A small image captioner, trained from scratch.
Training: muon at rate 0.016, 7800 steps.
Data: 97500 training examples, 10.2 epochs.
Rows from block 2 of the text decoder of a small image captioner, named by matrix and row number. Rows with one number belong to one neuron. Each number is 500 + 25 x the weight over its row's rms, rounded and kept within 0 to 999. All counts start at 0. Numbers have three digits each.
After each neuron's rows are labels from the 100 texts, of 14976, where the neuron reaches its largest size: "tokens" is the input token at the peak. Only what is clearly more common there than usual is listed. The data: made-up ball-and-stick molecule models. In brackets: how many of the 100.
# gate: MLP gate (decoder.blocks.2.mlp.gate.weight, 384x128), inputs 0-127
# fc1: MLP up (decoder.blocks.2.mlp.fc1.weight, 384x128), inputs 0-127
# fc2: MLP down (decoder.blocks.2.mlp.fc2.weight, 128x384, transposed), outputs 0-127

gate.271:447478490494508489479509508521497456508513490517470491561519506497481445488468492471496475489482533498512471501515473495506532517533468470472521485498528525531502489493467514542563542466516529514544530521505495487476477482499527531495484512490511509475495477492516472499449528462457464519508497463495471507446515506520548506486476500550484530536500509554501472495481519470528489490485
fc1.271:511514495514499514525463530475417517511450501474518506503488484497487490479534472522490520504497437493486487498484498516494499495468515479549450540494505489471464500514508510500467460533495516483485531500501479543521531507514484475495527503505541461536495526472476526501488513515549533502519543495481555472543453485492476504538494498458550521471484504500513541525492482529499495490517
fc2.271:503499517473487501498536450447464497469491493521531506479501504499518490536470476495511484505523494537488508516504484531491470504485506471563510489468487495500531508490496494492485512537523510505496519467521494508548505591469511509523462516511461579490497535462532474455487486468516522467492471537462479493523512506511479470458512514514522529482501522500491505530501489520535501452503
tokens: "," (100)

gate.278:512499520515531529506457433527448463526520521500516476455494511494489500490518499490503494507506503493489475490521464508495435514523447484474470488479542499482516501504483526506502519506514503522511488519504539487459457512479510444481512519516477525490448540522493496462494524486487512468460499567487458506482498513483519493550509493494470523460499513466530542452504508534499515514506
fc1.278:468553515512517506545454462522530482490513513507530521500524499496480521470472462485514507545510472501524494505485509469500506476493494433525514551528497493444494514516489527495490525505544544532486510504464458518483483502538515494475494532507518486477491503476530496535477520484477456516458534484489548456488491482508513480483505452515510528521485541495522453495468482471527467507490
fc2.278:472533517504492472496477545539520501497487510528497516594527507526498465516497446526502522467447519490529516484490523517518583531464524523439509501519486492501499533504512519520502484480522532499509500537510510486486517490509490501497489511493542522515560494531503539544499520510495484532503460479518519478505503497523492484501497496467529455529515518501496509507479510480468550489487
tokens: "twelve" (32); "orange" (27); "seven" (21); "yellow" (12)

gate.82:559510481487527458484509531521545452518460477495520518538489470503542522532502493486510531473514484520453532546476494517504516483538468484519519518503434530525520460539467513504504535506523542487505495494521489475500483460490480526508537488482499483491500485481497510496518480513521481557511507494515506502480481523496503490478536512532486536508471494520504527510482507494494498488596
fc1.82:446547437503468464496489497535490539467496477504495523500504489505511497477507490506492506487486465495523476536505484510499507457497539510504496503482505466513531533519515514484479489522499497478507515448503516476492541508503460453505489475479533461489500471500530458513460480469481476517476515450499520469517512450512478511495478487516443506540490489507460462543494543459548485469515
fc2.82:507498502486514516512466497465546508518536490519500486471540487479472575505524521486502520455491527532510461515494503494483487521490464518487457496520531499544438466514478505510494496518503522502517485536491464491518489538493509493537501447488512536481445534480534487502516490475502493495496522523456500483511517530486511525459491487473554555489512489482509526510533510520430487491510
tokens: "in" (100)

gate.145:470450445485489488511473539472493537487466512455494535457471503501490505452501477506515523480518488478497499479499476492504564481483491520481549549509472492521492497449506496493517467509464500499441500497451495517508527507524481555477543522508523483526498477490523476510522453507482439519525487480497519480539501502493477490498494478514480505505505522525483523526537472514518469466521
fc1.145:526519527530505482524551496490515454499534513560471464554471518495522513527478499505474492515486483477538488518481540510512468504528507520530457482506505480490539506538516502501504536525508467500567544506525499476480511486501479492508491464507487452475499566512497518506474529509567527497477506477481475526516471477506516508514463490504537526494507500496524481474444502525520511499516
fc2.145:495508496521502496510512463486527493523503520496507480484457535510498486511504539537529505467489467475499486422481490494508552519495471523422509498488502482559484538486525481493521487496518490501486496477504508493530521560523514534481542470545502552485507480481511491536487523472508532486497480504480470515489494454512559507490496526568505496458508486500503489508534501501521487496463
tokens: "five" (78); "six" (19)

gate.103:524523498505488510526487475509487524507418521519483489542504513523522512509529535504480501476498492505505486502480527511494520516503475537533492536499531517480494523523519505501487540473503577522543498520563499440509508527513505512477487442463495510485528489548501479512487484504504469533501484512477488459521510475554509537482480503474482509498526464495513474492487473566495488471469
fc1.103:435513485469460487483472546486467493523543467451498514507513503515536478538494471505515521506507476494566508449535475514501485471526545491493473458529512506557484532463450473516514487517539490473498503529490563514495507514482513519493524514529522497512475519478524501504534485467460511529500510497505527530484471516529480534502525507538497517482508474470517502478494495489500501484517
fc2.103:486493496471489508489529447534478546471453497497482469503462503487526488531436497496507459548507513481497477466514466487465512488496539490499503526506486553508519532509554494482519498529485519504494478515469554494557496539508496514502499487508531476484458528510506504519535515517496501515532453503478474527517483471510504501499509463533475504450482526522504492488495471558535506524537
tokens: "red" (59); "blue" (38)

gate.67:513494489489527486530525521479537489484522548534480471496483511490503522494513506481470553499519570496500483491514545495511458501487521507491541512498491495518508524426438518519471518532486513542507511503473504479493477464519470517499516511465552478481453521539477505504487497527545524490511461501517509502517501528497503527550514491493556512521509492480494526472510510544491507505443
fc1.67:470445500532478521536498475492496502450505495507495512519535503490512460480511504544516509521506512464514486483528476489514470522455482509491474493469497481485478507452491472545446480479492496548456510493488518486544478503474467502471495505476542483511504512488534467482458495516539528494507476509489467510497497547494490516475517494465543503482448445457507522505507492561531503491471
fc2.67:509507487513593492488499451457492494468481497459491489514485518481499488506490477511465523535534481496521501493478524504476493466504498512483524504473508491516439492505461525468517481545582518495486516492490524512507468521497488493562491469496510437493467510536497503515498512503471465497491485529463496504509502496493487454481489484531522536514516473482497510536558470489480503530496
tokens: "in" (100)

gate.213:492505507529512513484512490479506516487495515557503539509466514463513531498492496468482484501478523517507511536523472468489506507536527493509488448478515500494543523461495487481470494469498513526514455475466572447490509510497519524516522463492529506515467527454463516494453489509521479507509521524510489518586488516480490500522473482422487499486491499515467545514477518504490520510513
fc1.213:491493525512480521468492490480452509537492516525488535509452538482516488468455490497498510487452484508478517471514470496469468520524517479504503488494518496470482493510513515507464546486491494509539462474443561469480503521521507510513487500506542531521509499492483507477441500502505557458508514519532509481518463499493501461523498514470459486513508572546491557510511479497496494510527
fc2.213:477502485531483531485445507494476494439474477513500505473515477547510533530505489483500517473549484506477499445500492514520539484494495471514463500476528495442516510512532492537537521535490517465466535497495464488526521464494513469503470487527494509482535513494522476470495484526484519555479549499495497484522493464499475498520513523508536433516502488492524498491428508483493497488489
tokens: "twelve" (44); "eight" (29)

gate.71:480532514490518541497507482538464455501474490468524471554525517488495528476467486501479522493509459571501529492514508464467516518509520499511514525444498465527499494494510507533485468541524526525472471505537501481464548537525512491508546545514500508474502503500534489465469498481519506507496472513503493508505527507485525510497498487502522492483476456505508413476494495507535500546503
fc1.71:510478515482511523492474563555510504507467480478436469442515543482500471530516496512535506505536455483481508488484501485515475489546502509528497448485485525526459487449492475511491525525512482516504488467492470490505545546464524539468501540519494513496505523485514502522524500504522510512487473564513512518524512474507478502495497484539467480485458522495500543520477501509490492529522
fc2.71:504487493495459491478494503510542522488472497519509478484481507523507519531496490492484489560544523500499528491481501494511448460514493496488488500513505479574440495475443526501525521464526499491509530516546468504513476484504507512522497497462618544515470488532485512500506502491495444491483522488459508511497484507499483495483508509516501522484494506498520515507495486477563485481507
tokens: "red" (60); "blue" (38)

gate.97:503530487521504492479447473475469550478508460448485496483455503505489506477472471523515507484475513504496498519477505497526518492482486496505494501518534456499500507479492518481456528512491471447506483505544456425505510501499530467508535494495528494512525466462510500504545506505463480499503478515501496462519526479501557519494516484528486515500499466519521557555520518499510506526432
fc1.97:525556487527471478485476504496543522468525462482514494420487495493497505502483489496507504522502490500473500495470505504508485467508522516516495527450483499468518488464503508463486497528520453465511523503527477494508530536496492472515490528526488525508474446465477506517540489457467520516499510536519496467556492445519508495457530476459471523474507514504523475524524493505512508560533
fc2.97:500502515463489513497508512502489494484521511552515503545512499496499491472522442477502493515532509493497536489499536500475478512508505529503532507458496500458509504501546509497501522454568496497505503510519480502443531502558507496481408463534507524499553502499491506471489506503500482536503508488502496525492507502499511474433505484478518515511494532502492496501395497490501497508501
tokens: "red" (41); "grey" (24); "eleven" (7); "twelve" (7)

gate.14:497500502526532536503487515573497499482443518498506499492514522494520487509514468551513495514475496541419529453480537507482513514502515493507479530469506471521504511495462496482503525514489509506502488486463487513475535473525498529512465540517534487497505438511564501502512493510470537492538489522547538482459516517496475496499446486526499486539473525497513514504483467513481517496485
fc1.14:491479482469486438512487493450500448487554499499521503501500476502494520475466525450503495478548512435559483536529503525516504500487513497518521497519477502502551481503508511475489492476489525513520502487479512508520492533498481463476521461465461517517493550482426490521505490481485469497446504506455501498481485460502499495533528503469481500478486487467514473533524530511504472494499
fc2.14:523527494563476522512451478443501490487552460526523494443488506487509510462510503444480493509505473500500464517492499474522446515491470516490505500469483480496505490526480492486490485457542507492509514488470523511469497527478495492488516464453534519515536546495449489488525499494487460547499500513452522515508492502510495478518514553495548442506494480491496494463482492505515495533496
tokens: "," (98)

gate.268:449519525489522488516495491512451475439477506508521504504528495473523511506489508478507477481502497529539479491563510493481498507473551543470524489466473460484480473494442451495470462536529506514525479476452531482520498450512539491488530531485569485520492520496456499499486520516499495492521484506515506532497522563496481466486493544484482509484520506507487485506514516484497487507483
fc1.268:490483430504534523501482512515487501516528483511502481478465504495527541448514523515492514494514513527486502468503514482473506531530521494510480508519474525483492527484500523503499499458508545552471463559501527486492480533503482505477502496506479537492487473543453475490514452478515510484516512507531439471479510482496556518557519484475532510515497502473507530516512535539456467509532
fc2.268:524524485485565527485513446503503505486512543441499491477466518474513503396510477492535507472499467497520496494515480515507532539491526479501510509460478510471448515503501465507491500499480510517513476548510487498509565560501472529522486497500493500509474499510449494527506493479492524501511509535483474481509500492513493519495495529486521529481532497500526500494468515562531506520484
tokens: "in" (100)

gate.33:480511497459489469535513481515483515477513507498544518522532561506489514485495521472505485493502486530515520491521469493487496471490523518470540498490494481516491524523520455525496473564513500500490528490504514475517488507475501538468510486511483501468450592496505506545483505495504503496522447485539521475508532475540516538523510490480526464517501451450526477477488512550502504531475
fc1.33:487479544482505522479490456459500519478516550517520510463508506484483494448494535503476504517483511500551505472492510502463510481485529493449512473473500485536479511546478510504539464536499448497475540517528512514505449484506482538455499470479492544504502484497484501522494496516466497481547526492527477479477498498522538488464525493497553499520494468457537480467497540538490517493509
fc2.33:501475468434550522510532532500507514512505516462496507474472458522468530461511538564500544489491527516540527485484479487468510516503521495495538489478501529468469528479511518515500469511503491514510523507504518489545521516498525523539499537522426518534510500495512510499484507475439497498519504505531488504485490526502491459470460518553525537489503454499471518469520491495504510501493
tokens: "grey" (100)

gate.153:481518504474531486467508546477514528502494444507492497507522511524516498442481506476531489473503527481481522513515532518513497527558452520500516481522514484485493456537494498548494510481480521548532497510548476469536473517531531518490542489487462509529513458472514464482490509498487489474552518479496444527503498514503465495490467502519519496521534450496465493495515486448479499511507
fc1.153:425428507502486471518519525473460495533470485503515464524536536528496508504471505463519487506512520496521487472462505484506520498497465499463494518498511492484500498498483512534522495443499483515501533508484505496519512545522515493502496484507451515511469515454466475538473506496539505476483531481476528545522508486517527509499438512497494465535522485474483506500457494445506495550475
fc2.153:513490486504515498515541516561501502517510560534516512460481521486511495519520534517515461478556469486496489479471528509505493439480545522474514504487504516463491518499505524495498509499487504505498536540542515507441530475502461508454520494514501456489496490485503487486530510493532452515513536485557497520486517512524496476525508512435536462485490525490496508451482505511507465536487
tokens: "white" (59); "yellow" (28); "blue" (12)

gate.382:484495484480490505495461501469432464522480501462489456549527481516477455483506498525480514517514478518487487519474504488503522493449466461510499523518484488521468500480452507525510491531500517486496531496498495569510521486489484494488564543480560483525496470470477534533475501486500494495505505484508504498513469524491478508487494502521458489520488527551485545542493477447510489464518
fc1.382:488521510486504504535501510447433485526492479450496488538534477497477500501542487496486503492490504516474490550499499483500499473441470493498498497484493490518513510473466551528523451479519539482459531488497514524536532500521485529488520529487493515518512458470463497501508464492461515500519518499504497508466503504496496478488505493460446496509512521533529578544488520457481486460520
fc2.382:525500515502494518495486515525506506511494482513551507448513457469497561479521464492511546503503507487531508485517512465524472508530527533552482487464506455504509499507503518489508453464496523506523486550465447500465482486524505478475433534526460506520474505467503486520487487468486527488512506475490522479519481494527468460523530494475544460474507497484497515471458512504507521537481
tokens: "five" (60); "nine" (15); "six" (12); "ten" (10)

gate.325:504479497482501483473505521459465492520522494504542555490485487493490513530481488512509501517470528530467479502511544524543461496509495540432458493501477477488458540492537493543475450483503500506477527488477488519533512483508532494492513463477490515495517464475504495472516475433462492516503475479486455504481499496524535498477510507468489499499520488457497493469485461439489507495550
fc1.325:498493518529471554474453466551503509485494541480462481471493479488482491493497504510495477540491501440525495480509475486483458507499463487540502526506543510494496484489507500444515510482477480457516471516516523520475464501486465546515519500502511508518484531540480500465534487552492500445507494514480514480515522486483484527540511465536497508468501541548526521523520519553496486497490
fc2.325:472479515522535506486464484506464492496463474472512482489500536516499506518487440498487536519486434519507512502497536496496454445506509534491498517449506496507501509502499506494517509428500484517487497479432501486537453444501496481499491523490471486501506506466525490471472509495524459552469464449482503516509480485501504517474506500476454519511541461499473508532498517516512503523528
tokens: "red" (98)

gate.306:473451502498493496509564489519445496522465509468485474521516505529487501496457515518531469519471526531508493514464518531525487488518483481477474517493502512488480491523535518517569530478538490491515485506508545445514502484510423510480456520512501507491490538524503472498533468488574516488491526533493489496489521500494456479527518501537498507494509510488485541489494532512486512524531
fc1.306:523494488491526514460474500483513490537524478518473486478511540532526471493476477481499491488509511508492504523525526518544447533539462504478486486534537464483579509481482475508526486494509445477530527476520493476508488493476561488472482503514508536485473483464489481479471497490501510502510488502542477511481459510510556472533505494530502451515475466493474505475487504486461456523524
fc2.306:493499494528475490491541498487507478496509534532520526449464497488510473556507485541481530504459476494499485510482473504501462463470562479476493512507493494473513509513463518533493516517506514490464569456478508513458538464495494502473493521515520500527469446520469506551523469472508485533505505489550481533497510525485446471512509450478487470496478517496527493489504503503463492494515
tokens: "five" (34); "four" (27); "eight" (12); "seven" (12)

gate.317:481463525530480505454502494510446454493462474489491492508520520506497527501495492478505483524505534482512493511520535542488462520486448467490494528499514508497511501465517471518520516541467513491510519491458486507522508474494506494478561478496473522527477530534476530499554517526505466474504515484494508546501474505546494462519500505521506501431517513483478492479541535544471475536547
fc1.317:512524513465501505490514465442477461451471521486478506517521525498479502519512504494490455516504521480480472479449536488487562520519550442498503492462490473492492482454480514508442503508492480511508523479483475559506485493492532488512465497512465453501502522497460483489483539506499515498537512460513475487485497483501503516503456468483465505513510494542498496474464522487498524465446
fc2.317:505470506480434524470500492495508507514468490482490507489518502489520508529518502484515518514481492536491468482524504521507469544521503491472485534558456482483483485532510523483478523497477496531463555557529493489529492546482519493560505508493516551483487502482511511534471493502489515480555466522540532489527536472498541538479524496444514481477540517511494503498536511496491537489515
tokens: "five" (56); "," (42)

gate.56:525504503497481498486469456498486473504522503495507500476486473482508458506481497516514480573490513494485493541495528495525533517449500478495520500548506495545501532526489518537474565498509468515477434515505524484471490531504544459463514495502492507493490488504487482511482552502467481531517465474493493504497522519512578523501505485527499480501500492530489509515522483474492487520415
fc1.56:499491494503485488508484535487517453537518478543500508548555503515492469548503512472487520471477478538500503468513482504475524504510494505465493501512488548530518552454506490526565471469476530496498534506501502551487498490464434518483478517451525471494513533511487466510491481497548456514507497476498481490523501515515468496515491517494476520547511518533499472480517500481499498473549
fc2.56:506498509450529512486474465521478499483484533454520481490503479511496509451544488530510470526526511458518511479513512510519487529509461507415497500509494502475487499490494509499510510507395502486501473476495537506517478523499499480487565465490555522497521492490538527507495500504501480481508502502492507509498494512485568548507509532514475495507488522500481514495575498521489498496499
tokens: "twelve" (38); "eleven" (28); "ten" (16)

gate.357:497512517470533532507493498520515499470517479463516468519504482532509493494529528477520500508496487484485495485451527525525559488467497485567521509524505535504467504467469523506531491458529480515490487497539485478547493511506503499450520495517519498482507480498481519499550510470513484530538475579526456525536531529524488492470486490544479533496460482542530503484492489520504474507527
fc1.357:480493526500500518499509454501506521466548531475482522475499507481498505503488484515480488534459537508599511434515506490489505479473523541496497503503541469506464485437518499500435458493488453548475505473499517476500518500478503513532467485488528492508495537471503496488512509513469492487506500511506519489578524506498473502494500498508469484507497473518476507499505483546509535498518
fc2.357:498504524457538494500512473481513470468496574579504508446506494494495511499491437486491478503481518534489502521500510502518554590499517533515469498506493492498517500494431518501502512522523508503497485509515536493492481472502506521476499501457531537500485518557520510495504510527499443519502513493510502504510495488497511537508508571500500557481506492508513488488503506511473508499514
tokens: "in" (100)

gate.200:533533487467541536458540513507541491510504536515515511488454492532521489497471497487511505518477516476486469512505518490518547527536503464470541441518473527501486501534482530490502523497489540498511538500503511553486470486513522525489486496490469516496472500507473452504511533495530441498502534488518506517501458472502517510532481475547463486564492532528484532527471497501478495515526
fc1.200:469457525523503500518526492434496491495491524515493474498490510495485509502537503485543550458499524497503533506517517494479485551547488522492475468486511470461565453508505484495477487513470500497527510487542500469501480503543494493530512503509472525511493501481524540478507505524510529504500510514502487469574474537471502496552498513496535528529511505444495533505540479478475522547509
fc2.200:494481504512497511493543493507533509521504443482505482465529532485495494586493480509478422493511457461503511484508462502522489468512510497560509499547498522458534510495479537505494456445495487492496501507471466493525511505479498534485483502504517460492525503502506472492517521469505494512504491493486487479465497504510522457531512463534530442480499508510504487513490535537534502461473
tokens: "grey" (35); "white" (34); "green" (10); "orange" (8)

gate.332:516482459422463479465506531467504493503524472522534506499484477528473520507477473503501514506498505492494502508517485520487462493496508492498498516549458472485499480451460469535462500517511508503515510497514495471504529482500531495483454529519490472480499459451538485506457463438502491461507475531508570484479509526514537487469506511485457494508505491509527508468487496445502499500531
fc1.332:542484460437491512471500529481493511492509452497546487495495493514492500528458455480496530509492507489511538495526516518494448504512519471502482539537454483482503488464485460539469508509511523497498528504507496488502511505512537503498468542496489497482493464479524502516465467457496474458530473551520557497497504510509541494472501506476471465509525486477538516458494528449515517506543
fc2.332:503483486555546510499500517434509506570481515493474511547476503524498538472512572494502507502494541572479510507491500518505508521502509480451495507500505498498483487505484507523507527520544502495508500496500496499500497531473504529493480467492508557498499470520479478487472489521506516560484507485507484490473470522498486454498512502490524433529528482485470510508534505477444501471539
tokens: "red" (100)

gate.267:537414489462504509500525520519513487514515506520504518480480472480517461525521512475480504520487447483518515525485540501504488512531453520503467500490517452481515533494523493493483524536507484513499504457483503505482485489491488517491545472505480516465498525527516449489540517532494450549467464528499469493498471468487501519515504478465510525522469493467490466473485506544467490474445
fc1.267:538507496540523518537483531480519503486510511486515515535498499503509474491471529495521477523497539553530450487501471525479528458522531461496535496501515485514464532474507525479494498475488507501563491528448504491472469509481502491488477508512525483508487537475504542473459502497503531503491563519489529520534534497492515501469451486484523550460527498496528520512467531452525523489528
fc2.267:508485464472506491488536491495521510471479492502490502488512486490502498544527495457479514524496534508517462462512522487541520483519495530498526465540503481497543494505453436505502503463445500500500464507521512535560491475477517523496525492472515457487501524519458488460534524469508578551474524477510509511509523486472478520488479508497489550526498529490509497479484505484500538466527
tokens: "," (63); "grey" (36)

gate.18:471506465477482461508537503491522517505511489495485507563528528497492507505501483513488520503467436509522500510489488529517532494487475526487507471499455485501467514511534509495515484559521518516486499467474455517503511486501519484471498480459449513468543494488535507470519503448491517549519504531522538515441478498502549466491499520515496459522451450483518511470500523458507482512490
fc1.18:519487530567508538492474501499517479509504514503508511456501521491517499493531499486530496495535529480506499482505485481486442517540500430545493505493524499513522472489481484435501519451502474489509496535533520470502481501525448507527510520522568489544476471540459506514482483527509503454477486515501490485540528527480493529516505458512510538487527502504522518525477509537514510474519
fc2.18:479484468511520524501492425524499485464506509517524513495505536498482493554524456450513498508508464471489484491487460507489547442492476489507508492501525515496495497507449484527493524553485490524503494507460514484528542508504499494493519499481474537512488508430532480463492513529484451484496548505522523480485495479505506530473509520482479532569503505514466487475502476484492540521481
tokens: "red" (69); "grey" (31)

gate.81:485502514510506493472463477507514488470495470491498468484548552484495492508545492485508481484524505486476488505503516498476471542509452462519503494493542474504540488530517522449472504485468491520518496517529480554508500542476475502549563524515474498513499527542477590527538492515483496472503524539527469516522499482495528514536487490518502508501520497519506523481504448514481486525512
fc1.81:496498540506495497485468476530505451512469487468501475495539519497493506506541494496520450481529494480475458506499541474508504524520483470522494463533503494515507483546500550451473503473461503538504510514507505557520499509466494512536513509497486475513503494524433564480525524524482517508508566514503467515507479456507526523509498463488473496509502481550518485480489460504477488514537
fc2.81:515487542486503483504464519533509494536533502517508482486460499503509488519501486493523531485504476523475496476531529503536538500511549539486514520556462491459480520475523476492507498479433509486512493508531510503506441509503487515531454534473569497515507456514490470467522508481496530558508482466463480510510509499519479473499498492480486477504529520474481497529476483444518525480460
tokens: "and" (100)

gate.348:469466427489471505486476529491507522490481493500513509474524512504491573488500515509509497474509503488464456497513508488505528472485488511484537535522481509522520445463504479489526463495487516526441482515450495524500525500523477498509550524533546506543512494501533519528529431525481459498497493508477524502539493518499485488486544470527486502488490503505482526525554496514515481517525
fc1.348:480470450495550509481466560495505533514455483437504520450537477508479531485487502487505515497513515507496526484510526510513518483503498506477521524499458527523476468468494489513510466504513527513433473501484502524481518513504479495482551514500538540521517445485519462513502464515452472506509498474478528519506512502510503512489538480519478433498513530490480488498553523518509520485524
fc2.348:516515542495476506492487550506453526473520479530488495547524468466471546489481481497476479541513495527500536573479495494487505477505537506536478485487510508487483490487484526521498502493459490513511489482470521495427469468496500512515473533454477428532506521541475509474523496519516492516487547494503504478498516536494467453511502491474498510544513506499508502489438495506513494512490
tokens: "five" (76); "six" (17)

gate.137:493442438483509504432496465509485498508467503490531499459536479509492472492536498490503495498519536500516499488445475529478534494458470444506489520475490568514441509564483497495476490522516517473451506508518476531502471487499526523512482541496537505506511492499500532502504468485459506517520499477496487492470490477497476510474507514487483502516493495531491457468486487477493499476455
fc1.137:478407477530485488500513501485502524514486505475470496456479489528511487474525500496496516492496512504496481481467492493508541479520493513512544490485455487477493445562457478495513494529476483492404524495503480501509508485505512532521526530512530494522477467489508509505512506501498493543564461487498508474522515489483457475473516529506515520502499531524475492513518496484490516562520
fc2.137:502508486532545517481456510469473522461470498518490516516481519498472503505524490501506484507550465513510505551502521525495490554533491450544499496533526508481510496506511486497512537449474509497497472491553441505453507441462489494482496484462557485475527491484500501506506499562503489514510487514507515494480511484503442496507498484486539526550501493503489491469467481469479521464511
tokens: "five" (61); "in" (23); "white" (11)

gate.210:555462504541494497485517541490477525505500510478483476479503527557506467506525515509502483483462508450512509478512467527470508477493445514517541478456506483486507496459502505507459471492498519537474483506515512546549468499501526523504500524459521526481524483541468484506511495452509540494535508455489523474496483476504489521495515548489459509503527475496488511508485499536471528525443
fc1.210:467490527506525553523489453487476488475474468493519529509508474480494508515483488502514497535483537504485520482464456503501527489461532496477497504489529532493506506498452542472506497478495508498464528466437534521496524488492581507478484517509496534493499475450525499531535466534445531545495494486498476503458524500503507498470513528471490492463480513475476533519505477492466529489526
fc2.210:517508501495483478487497515479490510484544526483532486499525486503501495501533505514481545509555469465499466518493491527514485508520455484505493480519522486468495475511512463488488519485476514464484548539466454496466436496533477514493484563497514555527492511541498489448507521483524445526491535493473518469509492489509463491488506494490518532551508482507475510468481510490465549469470
tokens: "and" (98)

gate.214:531502495466499482475502490492478515473473467501486466513499499474504499490440526520490534495442489501477510517559473490519489481531495467491493497516495514515476503443516513537505492459527453466525489466506527523498476535498510481516518490472506543485511525515503482496460486506479462473513498604514487479547528542520489487535498457519453466495505483487509518519496514516512518500497
fc1.214:519516491462518483480523527503503466519481476515493497518480524480519500473435515542503493496482471498466487483543478474491506473507509469481493527502494507541471511468523511543487489474476472502509476485491524513509497529540492481528553514506511543484492491521485502473504455511478477530498523543522499475559478550497496494535498468500476444477496483510496489576504508548545513548497
fc2.214:498499491528510487489462490458496474571537499511479500511485524518527552467472549545515518537524502463513454451482521474511535486545475529518502505510492478506474515472502540521510508500489471512509488532512522500491461502488513490506503524503489493491519497483530497541484524521508526498463474523492519522490465511495529491470501503473606459505511483511503507486497496528527524461470
tokens: "twelve" (56); "yellow" (42)

gate.135:527487482451477496475506481552513483488528470522511488509473484511512462532523503485430489477461479538525508504496486508450520525499490518475451503499525464487513524536473484467473507530496480465495481490504506546557491478448447502507513486530497503501464470481487506478543512501495463537445505560513494516520509513503509486511512507537486508508483461489513498530518510466519511519467
fc1.135:507520506499502493476474484523515514497528481516481456542487531510508471479542518442488492473485526499524478493476501544435520521522511523496505519454542476498479530539511499509482527487486493530505457478457511554525495532538474503500508487517510509475464511467467521495499520445490496471501552510494515462522516501506463513476490501528501495524506504541494471496503543458527523496433
fc2.135:497513521450539506491503537512483527547433495569470497456477517488495503483475523470503479499490484481510490473536495502447511472492540505479530488521477482506493514489496508482496486473472490509489482474509457516486523585435509486510522508473519470498522492530526499533479513436505510464502471514518490503516505539479507462496499544508483506513490533508518490480539525477504494494521
tokens: "in" (74); "three" (16); "four" (10)

gate.208:486510466468573488503509555467508506484524523512539510505508508495525494497512537460515501545485511470512450512510505542539566507530516509510482499544500426495524523550491500506516463472515487476539503514494473507521477486515495484497550514514522503476509526513488490490521473429549488487488482517470510507487523492509529476502495480493520493515486507513490556501510516528488464518504
fc1.208:513538526470499477498510488483494513477478509483521514524493525469505479536523510511522495470499488452466573504521489525515519513497515486457460487552485508505492484516500528536507515498492453537533475538520486488493518472533445486478452476491514490503515506491476494481493469461501527485524479476521461522513502499500508507533462501497469448550475506509505548497488459560479467471537
fc2.208:502493496484551485483457521460522474514593525438488512503511514485515479456469481475506448444512540478497479490487473490511501506501476523469498504515508503507489506495538508510504504482564508501501488473499474510529543481470521508479476480572481553512514478465495504531489492526498474551512501498500504516504470509505504483508515450544506491488476482489505517487520491500492473539508
tokens: "white" (100)

gate.305:487477491502525488503499488503474449549506528529505467522525480504513477501508539539483514522524468482493498486467530492485487505502523511482524489518499474465481522511505487537519496429518512489505477504496510575494523525499504506502485478489516476495510465510545496483499480464507492485460515577489513496512509543468476523553509552541489532537495475478516548532499474479537547501508
fc1.305:494493520490496485544469511502515484505488514536462521468510509492480517489504481558520549479518500478502526503482531506516513487469505554540487510511522507447522499503512474470522476481483511475502517529532472503468508517527522454490457512478475522472514529496542523488472480517477514498458535498489493498529523479495526524534531499497466544505484480468529512505487409530477557510528
fc2.305:498464534515472476507480554479494497496511487532511466536498496480487499528493468475517509481469518517462476485538542513479517464542508510522485506496534496521516475507537522533507517503500504510524491525527501491458531437502518526504482501510512521529462547498495513544497493571493530528512452530541536464502521511514487478428507464474499472486509491500471545508497508513497530516475
tokens: "," (100)

gate.64:540478539525479510512473525480417472502485545503493497467492469482489520492467540499538520492463525491486484464460519469528492538514479540525475460484458484483487485493541541504509483523476489487477516500530532502480460512520489467505497515482494506499498529538520489521490446528499489460520509464506474460509499491494488505551539503510457538496494518473480520511525534517480509530498
fc1.64:495481489500511489469491479520484509503510529542500459539503502500507497430463476482500475470544542520477490470495492472496506491486423492465464495453489509504492442507485480512506497517517540458479517511478510489538502520479542444489504457532494523486514504520465517511458510517502455455483503548501502495513509479515464507520476488528498502474526468468466483472518473479478487524512
fc2.64:491483521472482482495517489469535520491482532499500503455491518537474528476502494448489441507521495493511521515503465505482518548507482478511514517510474471477478524499496530482484533529508512489506555483521523495536497558494500502485479469493439524487502498492525502538500511564484493469461482514496511477515507522506491527565485546490464558480453513478501507512520495515436509519495
tokens: "grey" (75); "balls" (25)